A small image classifier, trained from scratch.
Model: 9.47M parameters, activation gelu, moe top_k, num experts 4, patch size [2, 2], widths [96, 192, 384].
Training: 3000 steps, held-out accuracy 100%.
Rows from block 9 of a small image classifier, named by matrix and row number. Rows with one number within an expert belong to one neuron, the router's apart. Each number is 500 + 25 x the weight over its row's rms, rounded and kept within 0 to 999. All counts start at 0. Numbers have three digits each.
Before each expert's rows are labels from the 100 images, of 14976, where the router gives the expert most weight on average: "strongest on" is what is common among them. Only what is clearly more common there than usual is listed. The data: simulated fluorescence microscopy of cells. In brackets: how many of the 100.
# router: router (model.blocks.9.mlp.router.weight, 4x192, trained with AdamW), inputs 128-191
# up: expert up (model.blocks.9.mlp.up, 4x48x192), inputs 128-191
# down: expert down (model.blocks.9.mlp.down, 4x192x48, transposed), outputs 128-191

# expert 1
strongest on: crowded (100); cells: ten or more (100); smooth cytoplasm (88)
router.1:494503481510528478518491489500502472470469498481487509523543464451506462439485443518510512502506485502504476505438480515480505488499499531495509506532519435496509507517500459471511470485555539
up.23:475474542502488488494512458563508486517500494482465486513510494497568532509506479463529518523510508487519523444558514528506480440489523486450498495496494539505443456436489502507474514502467473
down.23:486441513535532451489513528503523512443527503523531461542491497495508526523520453460497539535476479497472515517485507462497517524494497516512506522498501485477539509512471526465490489502513427
up.24:464472507527477496539471502479490519495487499469490532497505450518486494515483483488485496473500514467506507427491556463526505473462532510505505505470473475486471445519520519523490490508496502
down.24:500517499514475510519507493517499536454481479483460519513480509498512492472474499491483489493503534491485489476478492516452504483462508499501487510511541497508481459482537525534509522503475509
up.25:456483533501512499531527497524518537516530511500481508511477540497490532494469542506479529459503484491531501461484516538505486490494505497509530508525523502488497505518494515490482482526488427
down.25:526448494505516492481535471482540515472470485480502496477491519552500513515481512474524468542526512489573522502514513512509496498493476466469509468529503516467509498469512483501508526459508531
up.26:491511522484466477473510510535522392458502509532480529511494499481457489504501491496492520451524472509467533534505495485477542485481505465510510491503530521501485492513493513458497473532528463
down.26:485498495541493517526492492494512508532520556453529501508471517525501512461502502513511513535469489533505535546463504479531460537495495519489552525481494509495491498514505456482487485502497538
up.27:481536519537480509478486509476498523471468504467497523536472503511502507526513526488486501495488469485474505576470524486510531485468520516511481497489493475460526488539504533503479482530527517
down.27:487515500506494549472497494494495460469543475492531558499543498536547478505480512495496503538510531483448512511481533529480535460558479464518500527473465459514522514489447464527508485454547489
up.28:506481496485521496505493481525458477476485471551512518469450540502468489495514515493561515500512492473484504523483512479533489489495507480508513540498486501489513519525537510519512503514537431
down.28:499485504501483530480504501494510464531503531524503501459515479497514505547542472502538517520473531511483515511480479494498524495540510506473479505490478487463500535453530525506494457549489498
up.29:507484511499496485521536468485478484522517503492483533481473521482469545501499534509496531480513539484488505497574487468494480480503479497478501527518489519547474499535482495499457512521458515
down.29:509508531501491518482486485522521495469539470532474490503482474490523462475503523479534515486531552521543519504477523527476454483518438484491516508506522496480528512459522496505476501468505522
up.30:540508480490543464518550477505515513486493476498527479506466515484486500495475523499453467512511496505493523524502494519518456485506520504511492525489478518533476480474498517485490542468440488
down.30:480509512484498535476495506486474478512478515497526520498466485510481481498482535498511527502539470554494520456508465444465521473515518467502505516508491516460456519479506538476506548512503489
up.31:487534489492489507483502495472489506503517500488488505561469545513505513531507543505506485467503492523494480492499489477497521488508494495533493481485515527514477480525518528427503520507439496
down.31:509558498488473504483489556525529513477512551500484448532543523522489540517516433490485521535495494518536469491537454523534518478508501495536493477477481507459455513523469486493517524489512501
up.32:495490485496496501534453501492506481524469514489467499508490490453487452514495446521485489509493455488467479536500435512480514498477504500471547523521497505505483492487498459540482523469479448
down.32:491521496475485510510522477531498555546463483485480537501485576477486512492495505441489546454514497491503480503538515510527517503549476508462465471534521463472490496471507498500472491489506509

# expert 0
strongest on: crowded (100); cells: ten or more (100); bright spots (97)
router.0:518538512475491494511518524469446516514505505512511476491454447511501523457561557454506492487469490540506535491536502472499477486481500506480506493459492541490525484531488502519468510550472497
up.23:495515484541475495535504516468488469509526511542507508506504553520457472497460484503477528460525547510477474514521485477492459505501497528505555468494524446511478505495507503542451513543501517
down.23:492511455511526502485517475514486501500478463461506516483482474511556529508507480465510512483509540443522514518494512534523507556520537526486551525488520446519486507501505525482459533486495474
up.24:532442535493471481505470484485486516497465502491461469504492544480423528525532468528491489519516512495475485505501500557531497490522522483510517521482485469534497503490490554515477495514443481
down.24:526474435480484542488515496497486485518463497486471496456440505483499508481496489537501505526508470486512472519536455497497512460496525505486505498501464529505461464497485522500512506510542511
up.25:481518458471510497529509537535496505508481489495550492494458499491493521463488497473507522493507493521541512501524549508487501507479461500504486487539500557569492475497491470454467510476495518
down.25:445466536476450484504493462464499500506488470491527496512472554497532474537508504478477537451464512478488495511493468533493504522547496487498508503478543480472477509480494514522499465510499508
up.26:514494479512496518518490470475500444459464500485475500554500477486458463518479474479456457504480506504503546489514502483508510514525518499499541489468505488450549510456532501509500490503541555
down.26:476520492502508464447511505494408550522500512519540481477497461490519515505517477515460508523468523474465521521516501516495515500532485518505483411498491500511507529467503494470521505479500500
up.27:503526523466556510496498482566509501475510518532499493490467457500485492490527510538461490525477548531490513550447481511499505527514497528492492562485480499505494498514520506443507492511487498
down.27:467508488510514491483472552542495455516537459474501493548473480448447510531499509550544526499477521512480463471512517521529502480511479466466494476443547502503501492510526490509525467510508516
up.28:480507541522478504493525514517504487493543496468498522481476552497533503488481519552499544532514504550496449475521542479505502480465516498479516512483499512499497426492498521451487514498522485
down.28:522488507537482526511494537515499477486435482495484460493526511516543517481506485484465515522508473462509452557487466551503458495521508493502497521516488513484502552486513502496535511460488499
up.29:480503501506507511509499496518485522517497467473506509487527526507527526466527552486485497463504506547496547509555490538473502496509500502502501515532518551553507515515492516511476504492468517
down.29:503504535450511497485523493509527489519474505465549514506505527511490487504528485494473495509482500512521463464496496546470516479512505478520463518503484548537467544521502509508499451551489514
up.30:524471523514468472521502441483502497465482515532525492480489521512518477510457440517538474500509531480500465522507524493499514496522543501516521540526427524469450471512498502463510487490497473
down.30:455514493512574492498541465492394473526527493502546464521511497559500507497486521527504465516502544514476505551508475500480508525504486521511463496531502498491499523491499496522430509506513491
up.31:503487522529466530515533524460515514490523541478510501483475517446521481459507494523518491537444511521526491469479500536498479514449512465501492514500485446492488524519503500482497490487534565
down.31:509497511512519505503489535478530500452466510512464551484511487478499486510520471483486493514494509515491462547496520464503548497479510516510503518507492479494552492457505529531514491511505503
up.32:509491468477494492513530534498486511486507477524512498496481485489488448497504432477453481501490485486493557497494502519489502498472507467488500459513476494530467509517479523481513506498492476
down.32:506549562518493515467466433483521478449501467444479493495475528460522476502506508531551537486540505492510469496467439526517468514529514471496522550512471463496502483472481514494521461464508495

# expert 3
strongest on: vacuoles (100); crowded (100); cells: ten or more (100)
router.3:502478484528479480505453479496463507537501529519514474520517531492465489529520504543475546450487467470448529494492472538513492472525510499496481535490534467514488521455544548486509519500455456
up.23:530554527528503505514525507514502545499535514470537479472505430490503502507521482501471485494494514459541499510491447512481483538501513493515488547499521503555494522523456513479523468473451458
down.23:516488503521531489505474495502489473429545507526510480482530477483491505496466462477519453525501496471488522460499525478497499496521531502490516512480510471478513506497499527445505505499494547
up.24:467492494522469495543466474539490537517488504477498517517453518554507494469508511513506490551476521513487524529460514530512481505521510507472506501511484542545479504498468493480489493527447452
down.24:491496525489499476538503504524474479508508487486484506481480532517485555508506534509483477484508499462494516532498507528524502476541492485492513482510473514474496484529457491545470487519493474
up.25:496522546502515493544517496517528483484473542534479494496503536508534500478497514450493500521502500519499462526458532469476507486543522527469461478540471456452482514480491488457491491460513502
down.25:499508545485537521488499479489540487512484463478486504503508488530488490522510478447499451473482503479488457527490517510509532493534512497489505480458450495470536536472520512518477533508465492
up.26:531502519493486540513471490527514580497494522521518535483547452522500487518495501489507450514482485432518481460484537532520497535485537474534479503553485468456538506477502525506490457503441481
down.26:496543515533521498504471503500500480517495540436530493499522486521489532504527521483516501476473512492484459512495511532494532469514485534528446524507505483468504498484476504501524508469500485
up.27:484489534561496488564513516529517511488494487490485554538486557502503480497468503520470530535488515493480532530476545523499498532529476495491467512550466489491492522522483497478475495486466518
down.27:490507476519525497509517477511495486549493510480519504498511543561523468522478528480470466507513550541512524539470480539484499471506505516508465488529499488481498518504492521496488459496479536
up.28:504518504493460510504449483544543482461479484489483550519484521479524522528477536510508478514515481502441452511465544503534472496483505473497475543477507499525523473513512534520508500493506506
down.28:494518491473528561475501500559478504505506516515495485437507481495498497483523516478529442525518512515526521511504484467496481510502492539538488512540526532469536522467485510514479479483468490
up.29:498508548505493527485498494462467494515450468512509489498446472471419492505499482491530512490515514524490511538526493474480508507541493537476523479510501475545492517495492471448562516483543505
down.29:465496474488503511495518539509477501511537508510504474525490474507531484503462498488514552495496431556485505517491509465479448506486489495495509438542526531473520488486491538474483503473526476
up.30:445479514462513514523470495507499507447501544496514492486478472506435499568513518480487471509459547511505525490488544506514499500491528478542511498487476472565502474503506532472511512513526510
down.30:502523465504541504484485497524495489511490507502453564570498497484514520517494479468484502500500459513475488527477499504461501526541533492444546544485462501500542467502539563505506495507533514
up.31:496516530489470489457493527515457528467475514555560442504492489529450527526504479491462504549500457508533453535510545481513480477483502537483501517444522508510489491501512524544490535470511528
down.31:559519490529538498459504490478519507460453479486433512519495499493501519471507473505529496483506475487511481516504494506445483526506530512511526531486539494483538530473518492518524526519504497
up.32:473509476495514499527523483552501494497490494470516540502507478479547502506475493552466502535538499515494505511485520482487516520498486505454465506534516523507498493553509474465490494535513445
down.32:472481481518513508486527487535521495479525506497514534476485500465483517542508493512485493505455507492475520496441495469520551460521508467521505582532512474481461464507526512493478494498482496

# expert 2
strongest on: crowded (100); cells: ten or more (100); long thin cells (76); yellow stain (46)
router.2:501443500492507485478528483505496510501491462479501506502488521540519488541489481493517443494512555537499480489545520497566532482516516501516509492496481510512493487502495491532478517512504468
up.23:501485465488546472477499469497548514481490464480503523529490473514552525538487490476530493524489496472540504500505509469460534552509537520496513461487518498535529491492531490449523502524482492
down.23:472535454490509437527500525457474498477529503511502468496518481481513546515479471478471476482505484528507513523514514481484521498464509503483507501527500453507520522543505494470516472486509549
up.24:503451484474516490552506503497516513535508498472527477535547523469455519519480515443493530519514442495506528497520502519529523489500509497495477535541528492506499473479454517490482483492489484
down.24:519509500453485522508517495464522506491475480523505528485504491466435491541563491527475499556466500469497527516453491492490478522490508491520492502496482501438506508528462475518481503537515474
up.25:545566495505487522504484508490488532477459534499495468517477498530498507505485510519516485476490500469512447481506558502516499539511507490496489503468483507526533438492535493567495506501460515
down.25:485512493480500508513532474479509520468522456508452510507477494514524533518527511476542500524485518499477545497456505487492507516480505488509521538532521500500533481479450486529523526471478515
up.26:503527499515514539488508495450552500527471481561490480501449452467443474534497445519531510488499485527503489473441478479479538527501513517482491495495517544533497491499476494466519502517506474
down.26:524501512523507474495507491458494491494494491512457492527467506478499487512500492493495474522459512451467517481517520487501461529537493495459473458500521503486517505498513518484471498495472508
up.27:489490532490508455559527508446524443507492495552432518478540489474487465485501478481530455465522474481502514493495571466486514481509480508498520487493503494503501446518575519513475473498523505
down.27:462478501553526500469499471485497503487500498464481482514495552488471539462487469503463501483459495505496485510441474513487519463541497503465484503512516484531474506488497528499498495475518545
up.28:493489517500483506544496479543495482480465526458504491494495535494476463478480477517500511546470504480492478490504493526472462491512520476482495487496487512510498529486536533449525515496504485
down.28:489487503481441509517480545501524464488486490541519504513497493530472496523484468519522533508537486488487466534521463505511510493490486459520461519514513483506448480482503519520484502531513436
up.29:457518496528542517539476492553492518490489507434488473521485468521515496498493482524478490526477488518504525480506498534521462484515514498529504500502464556483459521471488499491481492506461462
down.29:540533512491476523528517539503505479491511491500473517524462495457449508487503504522516471479525493511507532508503481506485559510516538538478501525478550464498497493553494532500490489491503498
up.30:498498483521513498472470495428495508488492525542531463494486508504435455496524506517512472521474503503497513514521562524520526506517513468533465491507508496484498538524514520487524500506553488
down.30:520514502525501475528464519528541469521462490491518532536533506474546501457525519530517497481512457457495489492481504504496513523459509528479480501482457499454521489542516561521512473483513451
up.31:478506505479516504524518450526514512489465464464480496494477471463493496518493502535510509486495508538507467525519517492472486499536500515530471495506523473472488553543524477498514511507488527
down.31:506451558495484473511532505524497495498533480454516520476476501485495486512477530489525502526521552512491527519439465524469494524505497514506554512542493473497492481478488523474471517491499514
up.32:495464507479487517482464523488482498548510493515510489474508502522518501496497484463475514496457525503527498448501518484529507508506508505466495527464461526522496513469497514439503490504501496
down.32:497480479461482478474478464514511496515529486490492489541524473464513534545493517528465521485482542528496492503558505481513486459508500487469509506481511473484498484454500494455536508513498521